config = dict(
    conditioning='class',
    cond_dim=192,
    norm='layernorm',
    norm_position='pre',
    head_dim=32,
    fused_qkv=False,
    parallel_block=False,
    drop_path=0.1,
    optimizer='adamw',
    beta2=0.95,
    grad_clip=5.0,
    steps=18800,
    final_lr_fraction=0.05,
)
Rows from block 5 of a small class-conditioned image flow-matching model, named by matrix and row number. Rows with one number belong to one neuron. Each number is 500 + 40 x the weight over its row's rms, rounded and kept within 0 to 999. All counts start at 0. Numbers have three digits each.
Before each neuron's rows are labels from the 100 images, of 14848 (inputs lightly noised), where the neuron reaches its highest value: "strongest on" is what is common among them; "patch colour" is the nearest of a few named colours to the mean colour under the peak. Only what is clearly more common there than usual is listed. The data: rendered scenes of toy objects such as cars, trees, mugs and chairs.
# fc1: MLP up (model.blocks.5.mlp.fc1.weight, 768x192), inputs 96-191
# fc2: MLP down (model.blocks.5.mlp.fc2.weight, 192x768, transposed), outputs 96-191

strongest on: yellow object; its colour: yellow
patch colour: grey
fc1.19:440509519542487484554553508511471511432535495532473552511536441467581460536533474510512501514524542421453403465450522489521470565534511545516577438481521532431404533485544469550483558549464574451525509458524509525505495454535541465497543429497481463547508528574535468476471498524497485465
fc2.19:493526532484478420534496523495555495535478546466470482512545541577467578497540463457466437499542501515527540567556454511490458514483462474532453484513495411527563496515481539515526494472504471526484466540481518445496516516540521504501511584488520543336422514460455546512560531558474499519

strongest on: green object; mushroom
patch colour: grey
fc1.644:476519552502452483495507512547442509425475499585487483514508460498537487509480434530504455502476455496504497507478398562495488562525494508543465528465498496548500492507472474476546508482508534545457409509474478505460488514445423449552467506549474475482509489410504537512542514486514469590
fc2.644:499507486517597524552412498514536536570533533482479511521509500474446400499497465505475555537446489470513523509530507446462563465518492528503531477475497492434522461478533507519497494498470527519534618501533446513427549565568560544502495520490536457481476541571430466530487528539440472497

strongest on: teal object; red object; its colour: teal
patch colour: grey
fc1.32:453464491566534506422519604491502549533562534524441496490469454511479525446543527469490563528594513457506429501398510478548489592500457515469497534531462470510485531532446504487509454545475492487461553480499523492481477469514542495496502505530507553480510484480506525455446485556548568510
fc2.32:527462470469489486542505482535471449442532470491591493526537541544480468519528450598453580511482507424436549484571555459430521459588509500480432546458475543510545524499489424515522501500468515564540545445465521560494463515505482467523498555530535537485517485490478458506508536416586436492

strongest on: bottle
patch colour: grey
fc1.534:462481487508567471504504551473458445482448535410420473518498447558500435491560466478516499569465556498493494516555435508474541446517556533495533486536527491524490501443494483501463532535464551489523476429454518428516467476432461537454525545539460548485539549493468560403516529535504534425
fc2.534:453496518519438487458506560505503486543549484574472462520527478496473518483456459544517556513522515490539510433523460512541461562457528510510430533483425549493554496498518567420491423537434481507530478575573488489474460596611460485477507500497531505446494428508496524469499481502535467585

strongest on: blue object
patch colour: grey
fc1.324:432522449502517518500483436508516592510585524492471569565541442510505483518519473461522440616521505483463445494501525474503522546527468455466540491497487510501463515494497440524446501553499442444581486485444486520493571469485538550476534554443503530510540507520460465459450511585598487468
fc2.324:489503487520534501518497488453508544536485564510475492496564492459495529578524483501458519433497541557496525527527508481495480523523508556524533511506517442418503487525477530471510521467528526595427573464561537477457520471571503538469552458513428430403408489430411474521499498515462444482

strongest on: green object; its colour: green
patch colour: green
fc1.463:593479570519474481479446463485494558488499508510420520535506473576517516473557418577454552508502546444542539497484485552517456543505446479552435450513505475479438556509503506468401548444454517509451554535549485439474490510556514481495500500463511477442473490562532489494477532522422512504
fc2.463:439519447498448520483518505554465452490476447571505498443493539507526463500455460443509482473496503580507411512531464520548519509541531513464478539484473506458500472537477485550530469551578538504480390459506519550479463469473467529490528474563485475545540459445536464445523521466562528493

strongest on: count: three
patch colour: grey
fc1.660:437512536525473434513498554452497494494457513442501451481542491425554467408514482505526552557445548450468449561525508497514581566439507473494412458518532528503411503459551521522517470488559526469533530532476448389459485482548495447495536504512479527449508534464519475478499580466488425584
fc2.660:519477478415548513496492480556560425433520538526519513514474475511478560575523533499515477468547483563520515416464482540505462553510513513484571509423499456506514518524468524484479522427505476509497485501554543515574421546505589484485499512473496544610526436551451454484530475525524557410

strongest on: yellow object; its colour: yellow
patch colour: brown
fc1.552:435516531443516497460531534425496498534484574478495552491559501467512432497500470495475550516447550495506492434461471524514516470476500530534549470443513485494559494456475451562471442507456521470532415440496499453519563498487421559484513522546484507480537506444583445497517544460503477511
fc2.552:485466482565484490521562518552542536450567493580539444522552445513492499539493494443508493426563495546526534506508476451451555574529512450466480516537523469511474509544464561507519540450507523556520510544577457500553437520476659504503532535531519544544489478547442444515499513523520509517

strongest on: bottle
patch colour: grey
fc1.408:544503534512538496544541527525505534459498657486498466550512480567466482480523436513553527509568563563454430559522504496493522523525440459457557496431456540473541550438427533491512570475517442496499448462461501523488401539505503486486470463515542424510523513501547517487518476491569463528
fc2.408:478521480477442504559477517492517486493511469500510587527472468520459502532456480461495495480567517509534537507455524538496503529468543473503512526528544476491387471476520481494462452443402543503468512587485472473582409472469549450482495507520541520600467493480519482520545596477464490490

strongest on: orange object
patch colour: grey
fc1.532:535450505582479520541560513598490471543509558568489475432485484512458404496443497501529447508436495486420417547496516483459533486473457426466439424487492478468573437535483507535519448513515560452504526488492475495474452559500611468519514497513503508488541479496528507518498440499567437463
fc2.532:493540523543462438567420543425504538447496514422492559536546515486486564550520515540555485521556480531542579402438592513452468457503503495483563602513517538548430462529495462481422511522499473518473506493458452509464552527575453493471450458482554450501472512504466544523526546471439532575

strongest on: ladder
patch colour: brown
fc1.516:499563537528506467460468543506520523467514474476493553452486467507478517505511482482479601465494526512486518562526498594445489517498517493425437443517555443425490506535519476509508450470491442481502489474445524437478513554450536478617497474429542491472548526492549592414519479537551539587
fc2.516:535406495477462435441535454480441438479482470469514514445490548522555472435530525526520466576500461494512438491496512497563480465519449507511491489555462450506521533483479493409395523463520552559509528503516487586448500423545529487443561513424465498481473479479497428563473501516488488452

strongest on: purple object; its colour: purple
patch colour: brown; purple
fc1.561:491523509489529572511500507481539412499457498475527512445483532526442497486506453459412448539458566473504535475470428492446508520447540492573402558520486491509492503458526435478465497556553493471501496487518572521482430486577527509460525520459479572500469509491459499492570546501594509454
fc2.561:479458458488516412488569475538428497465568480567490495535518477491599455552500565551551542485457429532450387497446513519502522483520520473495562483500521489457497531530514521533502523500560584502493559507461476589437539511506443505483499463476478451349528478514563479528460478448495486540

strongest on: teal object
patch colour: green
fc1.163:493506556512535445470537571475456547418514511526508487492524569504509482487483507464494464572475503517548516554420476487483481466493519402555511416498521529499533477507504488463486578532480464529534488554506511449486463546485507529515543528513568506521488551542515504480489608526458487493
fc2.163:541508493504463515515532457513518446501480496456496514480580455490555475466520517541505511493508487405451466444519458528504486481468500578499465581490520554483456475490465522548436480502474477527462431528482526546506489499513533442497461468498421538414552484545454563446463392567555546489

strongest on: bottle
patch colour: grey
fc1.566:536447509500529472423510512478539448471532491515533573539496477487491474539467546446479491439573507556474485501496497501477380484503481496559581455506499495480539563577470472440439512472440492593467458445510489550486499522553532532527531527512430560492448538606516441508481465533468573535
fc2.566:480506506609466487462471433487476486584486451496480443473550463529538494399528492508526487506483510444464572552554459427506564442498478480478466497503499511523512461476516514532546453526506523489516545491515447476426537456519441526522474532431555465474496562485459493520469528499430428538

strongest on: yellow object
patch colour: grey
fc1.508:472488484487487507468518522501443448580459561510535576493512420518531544495477500541487443565503542475492544509500466505463563453414503475528460517479451535586459489478442447507478519554514536522488448506450481485467440576497409515465602490507465519495428523451489460449496496493504455483
fc2.508:483489513557495534523495541513526445461520462552532488478491510557595536451436544500525530391508467501449516459517446531441537493475517414523432555511425555555489513509472458517517545479544538492515437539447459494505445530524486484548462473495524576548500443494542423510541440424518558514

strongest on: yellow object; its colour: yellow
patch colour: yellow
fc1.763:475598589429543522464466543502469492520476491465559542519481489568544450401445470507490404514480560530459491473504504587553494531498520478491562530426530533438483516530455527514492539516484507529466578515530596464467493524537434464485536455502564506502493488475535459474525528498523499489
fc2.763:533488433514517446555544514455574456488481480557505511506422499547588457535420508432479488515566510576544503507500503502364471462551578436480502457608534474479481536481549455543451491471468428485557461488453455540507505507525458482546462553517557469523483468523427529512473473541465502524

strongest on: yellow object
patch colour: grey
fc1.353:528496526494499501495492492540513514507492573522472539517538471565494507544554478530445455482473567448435519531456468534537509532430456457544432456502455499504506530471496483519515504506466506445509460490465551526466426561489437490538448475569504482489468462397492607430512459576559452506
fc2.353:503542516498480486485513487467465480608455544469524561499456488514502417467455457493566570500446536547531502521526491523503502440553496545448544574470515487492502438508482501548480451534477510474452526448523436543421549491539474483469559535487463486558522509588524432424483546469440541548

strongest on: teal object; its colour: teal
patch colour: green
fc1.102:527506496484471457497518573489482518481401512493595503551500462603515503533502477513461460511470510434535522479487499525494463517468479424477497492496474498482443529602479474476462528554468522528548470556477532468508534459492575510474517575478549419493519536471424477514508557530468468479
fc2.102:485542446469510559501466507479520507500523510460437482459541506497490505510523498500532525475461540453450545477526476495507541539500497547506524485564456528511514448426484442546511446488583459511518464505483527523513432474516463580508476468570440533497480502520551480505478484488479560546

strongest on: orange object
patch colour: grey
fc1.61:512548512526522476490529462459467434495526504522528497548561559455531494511556516516455545494565458456508515515487502556471513562530532504465535523533461538481513483491507431453432500545464491503527414464475549485440444446507541517489506467492552554459506503537481484491522530526474519478
fc2.61:459441507543482497496473466483469496518488549431539542450498479502496482503511452475494488556468436513469505473518526485544507456451538529584516460512514429549443457534495579476537517517482452496539520472498469526573500580443548532477530494425503501455465484439498472497527414567503554482

strongest on: purple object; its colour: purple
patch colour: purple
fc1.309:511520528457576509494450531449483517502471546541461439483546553487542461480477432529495472532538537505559599463461443553477518564456498483598474440517490531496499484466513501544560470460468498519513500456536530410456475495544514486525586500462541600503461537476506537509510530455525494468
fc2.309:485490491540426463504547518535484477436558498446479536538549487462497493508477546555472531510503490508422415495503532466522512427477508528503518491543465524449519539520501499471447540537534564495480547590515505587441544484435501490473459465523484388348576470510537482492498466506497507520

strongest on: ladder
patch colour: grey
fc1.256:453479530550501548524468529481453547514540485590439501503494493506506498529424463538407520543500569441532470526465465456462538516497522543555451486469524558485463516647487488552511540511456525521494550493501413459437502446446498464484524519556470500485506391503487507435503521573507482583
fc2.256:554490427454514418459563486471453490453430496405522524439501553542562545476478492425557453514504455519479454573513525568555496463546533497422460526511474453497576470420434521490560499474498513547491438538510523488483461453522470498466550488434531527546512493508502446581463536497474512458

strongest on: count: three; black object
patch colour: grey
fc1.449:510490506527448483553485508552518539479465528499448488517551495507532487545525464492475458494561556494511456517485461493438478505517461477484491537410525479456482500542476484505427544546541541528447398529413508503467432526522562531436542425469490489506463537508451555396519532558581464498
fc2.449:516500459407539517450533497467455451502526489525576526448473537547561522465469514444491496514433424480503564485533518542525506486517488523499470393557466499569501537490542470500535505464443471465542566506618504519479556474521411500587541512467565499403486434486449527504396427509476514491

strongest on: blue object; black object
patch colour: grey
fc1.212:480456507497484481567516507544466487442514584550495412515491459468589447480493531525474454521502542532455464448500531500516564539522405485431503580455428491471515454492520497578471520548455497497535443549442471485487455571512522485544483538460474520488514486494589495466594550478506468478
fc2.212:473583527521495554493440492539526494483490466498505604524469462504454593490528505477506528470534478497517502501529492568476514447509582460548486516557536495524518544512473447523464429529453547587465487521514453511510502509522479471471510435533535478482470511472418535508457511497559443583

strongest on: teal object; its colour: green
patch colour: black; green
fc1.265:502467516501535486493522583443497527455508523509440543502459549506491485486504417473501494514492536484484505414460424537527502506518515442587532474531476498484502574483487539544486508573504537524538507458518482480521439540487555448513590482475543445516392537470531502477557554500438428473
fc2.265:502539502549540514515476445517563461496487490511449518493563495465539476523525570544412535519497509465457439492528519482470456425517572560522468468484503531512477519517494471492498487503509530511500461519463510585431541541485481468514436576471438535339520463516492531464472379536528533540

strongest on: yellow object
patch colour: brown
fc1.221:536504468474568507415512485502553451455532456517619492487553485468532482522534488498456507522554564540409448500492477439478516495432506462465507487497483491455554543522534501501439545464425504527508503490541417465474473547522530602486500519415471529480432564483561482423531492490413556558
fc2.221:453499453503466428524463538436478569520485583467413522507548488562499532473522494471507496511473401542533449503523530568523498485512481495573474446496477579522463515435476485486518557535517482441475471497489546476500491479430554431547513446551462508499500463557477484508529474529588479413

strongest on: orange object; its colour: orange
patch colour: brown
fc1.744:536526588451559522450470609520429404450468556439506564564524413477498497516563480561514510512481501564505461553520500557487511453466431488407514446472504475472502519463454525435521508496449469495538457592497550523486472519546475510521489557431438553507484495441476498469491559453481521549
fc2.744:483591486533475452491557464537578577515492564507563479477505520529550460511429474411549454452513553518485502500453535482464512515472501521546444511512454450496480472544502454460472537423486517449464466493520493519515519562510486540483505458553440488505495535467510519457490451489509589496

strongest on: blue object; its colour: blue
patch colour: grey
fc1.562:494485446507529510520533503528491591430480562505508561516602535490522506507536509423503435484471512500465488516519483538567528522532470411501460484566514502467551455508457548515471441586449494463486521500484484533464464457532490440536590510489493510475508475416503513475466553566486527477
fc2.562:475552534589471488458513575544553454532548502487525527465464501524522453488450476517563509517516482496521459480481507488446486537455527487488514520486517483585456569464480497461477497481559485522529502460453528464479547518468538532418425529487480504581486495557491582492471502421480475555

strongest on: purple object; green object
patch colour: green
fc1.278:484522492499487524501467511531475603503488492487532534471496508509573495489497475508480433557479552445533470466490463565471457455502559511485446526404519515557448547522517462517419453523522492549480555523516520521504490499519463473476529447539527550454479464585502516467440560586463542455
fc2.278:477569474531500467501482551408552505512514502453456559498479486532531446438432518486474506493513531446483451530404529460488519507514541426445509528484411566545493417486529485514521524447543509469530569333490514534541520491506512509507483525529488505520443502517417466535566498534577510472

strongest on: purple object
patch colour: green
fc1.63:578486489508499447469484433596490517430534499577569471464575503503568469533504438517451464594453516537531508515503447505495553463451554546571460465462490508531548540451538512493466431514458556508505550520533457512460447482477484485492506513490519515484519534535519535459503550594480509460
fc2.63:400545503509486484562549490417468540584474525499485497511476443439504511478527567451520467485552426521483441519427451502501419477514465532460525479582506524494504529463516514514551542523479433470469469549471450476512556482527490520417500445509518502529482505510466509517510491471451484544

strongest on: green object; its colour: green
patch colour: green
fc1.115:485489541507435419488490501522497509445554483457470532517505496491542515511561516519507548484532422555451465532470512511547463480543581458495529518565483455468562489571509544552480523535490515482486554551527477475514494529509530525565494512469560417487573497537543487511468511491487529512
fc2.115:496502529554493469537484510495510517412515519483500517553419504550505440491442560494485544536470557522490469546468495480500498536507576481477540458516548512469544510550526473516493532561498484471487574543487508505471499501491451486504533478493514445583580573544565474467500560431522502559

strongest on: red object; its colour: red
patch colour: pink
fc1.49:479444493536527444486491444492478536437476556461463532543476438451562488485538488453523496534518487494485496523439497544511494485391496520511462494524560477471499468466497471516469480547444547461523575472525518465453493435472485551496525524496440502528563542498534590439484555606531523444
fc2.49:488499463530490477507537527487437454536487444538410457466510521493480473485503482541409520509516497490493518433590545499517432499528558507508488478525444588535529538532540559521510486515469451524457449525455498501510504536532472428508461537528583518428452482513465447507541542488539405511

strongest on: purple object; blue object; its colour: purple
patch colour: purple; blue
fc1.462:492547544480541477514451563521528511524492528564555484446484525506500554490505467418507501508464582463544581536515414525502486442456485428486468469508509438498591491504387421454484539475462447574483475486468555434471487550528467471458540503551499588443406498495463535466536484510501544464
fc2.462:511483468578472469558520437464445467432526483507497573538488482481549416480493532554479552522464455494435396501483528458501510497520585530480564515511512559457492526572514552505504511563538519478476553500480479550459539508499500471517470449464504380549579528508534452497458528496500534517

strongest on: red object; its colour: red
patch colour: pink
fc1.491:553539479486508477475515478532526523482544454497460490483549511493433509481459549463470539505490455559497490536536537536439458497525438523443482503568462479486436450453534460440523594521548479467510542509573498521574529536396543477500510467441588497487581550437510507464509440483469531551
fc2.491:443469498504471413446528494529508474514504491508535539520449497518487566526486507585565488400529520424545500460601508555504502480486487497414549485506585453489577504579432557471522532489477494528445483463399516464500524507513532496557434545528561508449498429467562541529510499513479554436

strongest on: ladder
patch colour: grey; pink
fc1.482:471499465564534516433490490466488493483473499561470484471499521539541479458519452417420451473488563474519489534466456468461527451471509475550454476445558522431519448548538497499494475494516474562435497499515428537454489527483533520525494530603515492468486539538508440420557457485467491536
fc2.482:466558526431484462503526536482459512513552474476463477579496504474491453537510502559513570565515397503505503464521542487490519537541477517514490479500460456531478545455446442504431585559483451379507476546489489440462496574554476392496539451465510499451506389521538566481512514480447471501

strongest on: green object; its colour: green
patch colour: grey
fc1.378:475484500637503550483470520606506500481492507559500508497568509471555524463551460518528492417567482534523442547487450458459489486552446429523495458443480457536468492563428501467480513534534496509487584485502453497417448556543517528481538479550532481488511436500545497525514465490578519540
fc2.378:622521453438488461516539496450520528470509514477471491435484511552480404536474535499483527631500501458514508497523498481506434532444519600503564529538578563468445476540529478544509539464554499459517487507453521491513471532476493517506509589441476502575496479555509513429520592470413488451

strongest on: purple object; its colour: purple
patch colour: purple
fc1.451:507485536466482505507435560601501516493466502513461515520549565420587474474490402463606544546458521488536448530474498493517560432473514553514453448462446505520488590482473514492465549551447529539495498525486482489414428506505476474480510482469491559530498464506590556457511599508496537487
fc2.451:516481502488510542550540503509529493461525471522476566444485482463456463519497492584459507535512548465517467506557529496487472506480489414553514546496571466535449515612494595581534581402493492424459490487492551482511484550492566500485524535537502471556494517497500442486478483476546556486

strongest on: teal object
patch colour: grey
fc1.111:487488535551524503485554501460500507505533583474500579488569527507480583541546536426483506450531389476498471516460431586550528535547504498461484530514541479451582489515488530457454449477494554483499511544495461479453481504485517455479559581453519454472513566427558461458506449514496426450
fc2.111:485538535520497463510439498540485514428554459500460477478530466486511493508424473538494519499513552476544511511549561474438519497496500440455448506535564546544478531507476485606513573505486436386465442456457507544494448501520495526518509481505526543558433520525493500541462482497549540557

strongest on: ladder
patch colour: green
fc1.647:495509574494475516529466598432506496507536531458496523526535478458511495548462515573474514568533524465495471495521496489559498533555506459515606462523468529541488556468427433507456548470450504542550501529477520501478522510416506493516486524477444525470412549457508483462473518577503497524
fc2.647:522520502547513520497553491462518480423451461442537493655464507437509487437561548523487496576453470509479602445484507541485494474535475532488543455545559549509521546481495508452496518524417412502468537472557486436472479564568558433523501503429501502534452477597478489477455488510464534475

strongest on: teal object; its colour: teal
patch colour: grey
fc1.169:501540471515510526513586506468498481441515495520471527473566483465546465532488457452508622585512454481438407528385531497462507523555514530540510513553437527532426442450469491529541507545525555492518536470515479577526463520516475440496525489437526398520551545441511514478438459561447494539
fc2.169:431495550496542517507446531453540446500445524471510472527429475555433541461508459477493454465530491466561613482542443588508455507483447427516471507509538471493504447601515458468507499489478471531488489468532570449494502526536509519570458570511496612472509485552494505440538547445518600480

strongest on: green object; its colour: green
patch colour: grey
fc1.700:524510462503535506500537468564511503437431477571475563535525462466509525500503464480514567508490537501493500471424474436469565461535517512554472477552476425523548524491462499514484453459521503522405615527504479513503474529512602499525460524519554516463461537486534514468487472519474481472
fc2.700:437548522480519518505520512481482491552530530420457451447561443462482540538450511437474547439542490426518443536550486561508489534502518495474494522534481586513465503518485510489464514489468508497497482528482512525456503525544451418434460485540419539540535541535525538505477500416478506598

strongest on: blue object; its colour: blue
patch colour: blue
fc1.696:452484469534384397430492499504495457496568478449551494467502537550499520549564506493512506488519423487546506545501474511426497533522495452478490475568436452488553481545468481463507471439439487502479448478420406471508488528508560524532471524520572458488478477487525515560494548509529508438
fc2.696:481523440566499476509515543485577551488509519561466497483466559546529484507465482515474510549527495507583521538446499502481517508553599425478521472500443532440497533499496460517502457487424481517512504473449454509486479524549446566551506607479587507558518551542501472512473569440513455490

strongest on: teal object
patch colour: green
fc1.286:455502509547548490466551538547495518502516459571481451558504506457501511509517455495460489518495528523503428505458526455503506443524502501494481549462493511444444525494458612422475466428495489525539485547527515429479438510447577541521556525586593569488459455541560482459487485510510547523
fc2.286:464509506548512483508540499448466557438530570514529538509472419579507466472470495395478536494523466467472534531517423527446514507497514533468448520451487481525535472510487433516436493470451516502494539514491439484555543533505478464503402499461466459516502491491407490434482553391496514489

strongest on: red object
patch colour: grey
fc1.264:466486499467521485471488542496503501522499516476498565468464502508470467483470428464465522485514478424561473521411434567472557527491547525540555488545573543460508528577472457480513536546487555554477543439492544436501506527552452440464485519523496463484484492485491562498491437477571500502
fc2.264:576536478531445419525588475514516480491523476554534456525474412602471540469488479435413530473478471565470487497510528454517460391473510567483471505524568476519475510520478468467455500503445553476520514511472450542481512545539488470509484499473500501470461513542442496430445522462512487475

strongest on: ladder
patch colour: grey
fc1.298:421500515514503525421520492508441569510480479502516491468435440485470552498534505539424551476485483481517484530555448488495488443556566465537516460514528517456494598544500502505443523502530560542464515594568472427531476543454560535460511507562514481480587468554450493478476573542421478518
fc2.298:536462458419508471470583563490447405538466476485457511554534474433513458425509558424509535464561557489463543539476517549508520424512463489503501525440470411500490464447484536475580478476414535483520587418461529503449522516476512473426508463463551521498519470496527485527504486542485420442

strongest on: blue object
patch colour: green
fc1.276:454490551455481505451558529439534508442529575381522530481482367541508499587560535443469468505498484485443415488519489484477534466485527478514527505476485489500592552408438458501461520476414502450537432523499505539499536541497495486522528525418445503504439559565556498487451495527449514546
fc2.276:484511538517473460484501535479478501558536610534548502438594500499464469483481470464492484450523522415484472482472539511484438475477480570569443458536513490434484440520495517502509545455498534493529549484506527531543503499521479521486457459452483474470538552508489525581496485459515528536

strongest on: red object
patch colour: green
fc1.538:533508582497527490524466517492433485370451513520470515453520455446502448469495498474501491603527496481438487512434473520487499538490501574545502521521485534569482454439461496481515506561550493427538502520602566471543530522516518430517575465571462530485533532484535477424482496531519483539
fc2.538:493503410527495474450574516509575490511534498493499507534558595555557484506478503498508508475498480485543520503509484526462553510502568401444492498547481500452503572527476480547471475425434523519455445498460412576444452555501436553514461637490538511459496522551477511510457481509439485499

strongest on: count: three
patch colour: grey
fc1.112:488464479508489483575449471477484496534477516459521491561436518429533482522477525492520439523468498438529503347471440532490488544565537522504506595485486577493505497514510490499438483553445492532448475497521470566474525502540497471473543478535554511475413495470576494459533522545510556551
fc2.112:510473507549475525515461538583538573539441540466487511585514526425464487548513481552530481507589563496544541417525520500497483473500456491504539476498504497529441476489447507462493519486579530500466548442445476518462526480501488560564518500497462491398400526484459512498542517555518513505

strongest on: orange object
patch colour: green
fc1.713:480462516474522532539503555489517487500523516407515572441499408481458500539504487481480436480505499475546505446503530489502491536461526427520529474462541530428466519488469477560469556519506529517555518492528588514449474582498551485472498550571483454498527441512495391508437501498510531498
fc2.713:522567471462577485511420487463515477409554535502494493481607518455490472469492491408539521518495583502496523515491493523430607533470502500557561469460461464529526471433570504536467467532479487481517510475500480526480510550515534463485460495457477544565544582531474582557526460470498428508

strongest on: bottle
patch colour: grey
fc1.611:485435496501545468385463451530524458458512479505526503568531415515485543580467533472438511491557468516490487405526505512505462495528447500528539454464500401481565551575479503479507508485492491514485478530522531625493484486480502510479457548428468534511494433551492533540486508529555520452
fc2.611:527547567558467453516484562500513549568480504488514545490515478530493493403515552443464462445488470392516529530469541473495504452487475488554529575574579517498477468437475475557490493570455484514464506426477460453447481438466457488581456507499551508410517511440535538499482501552490558492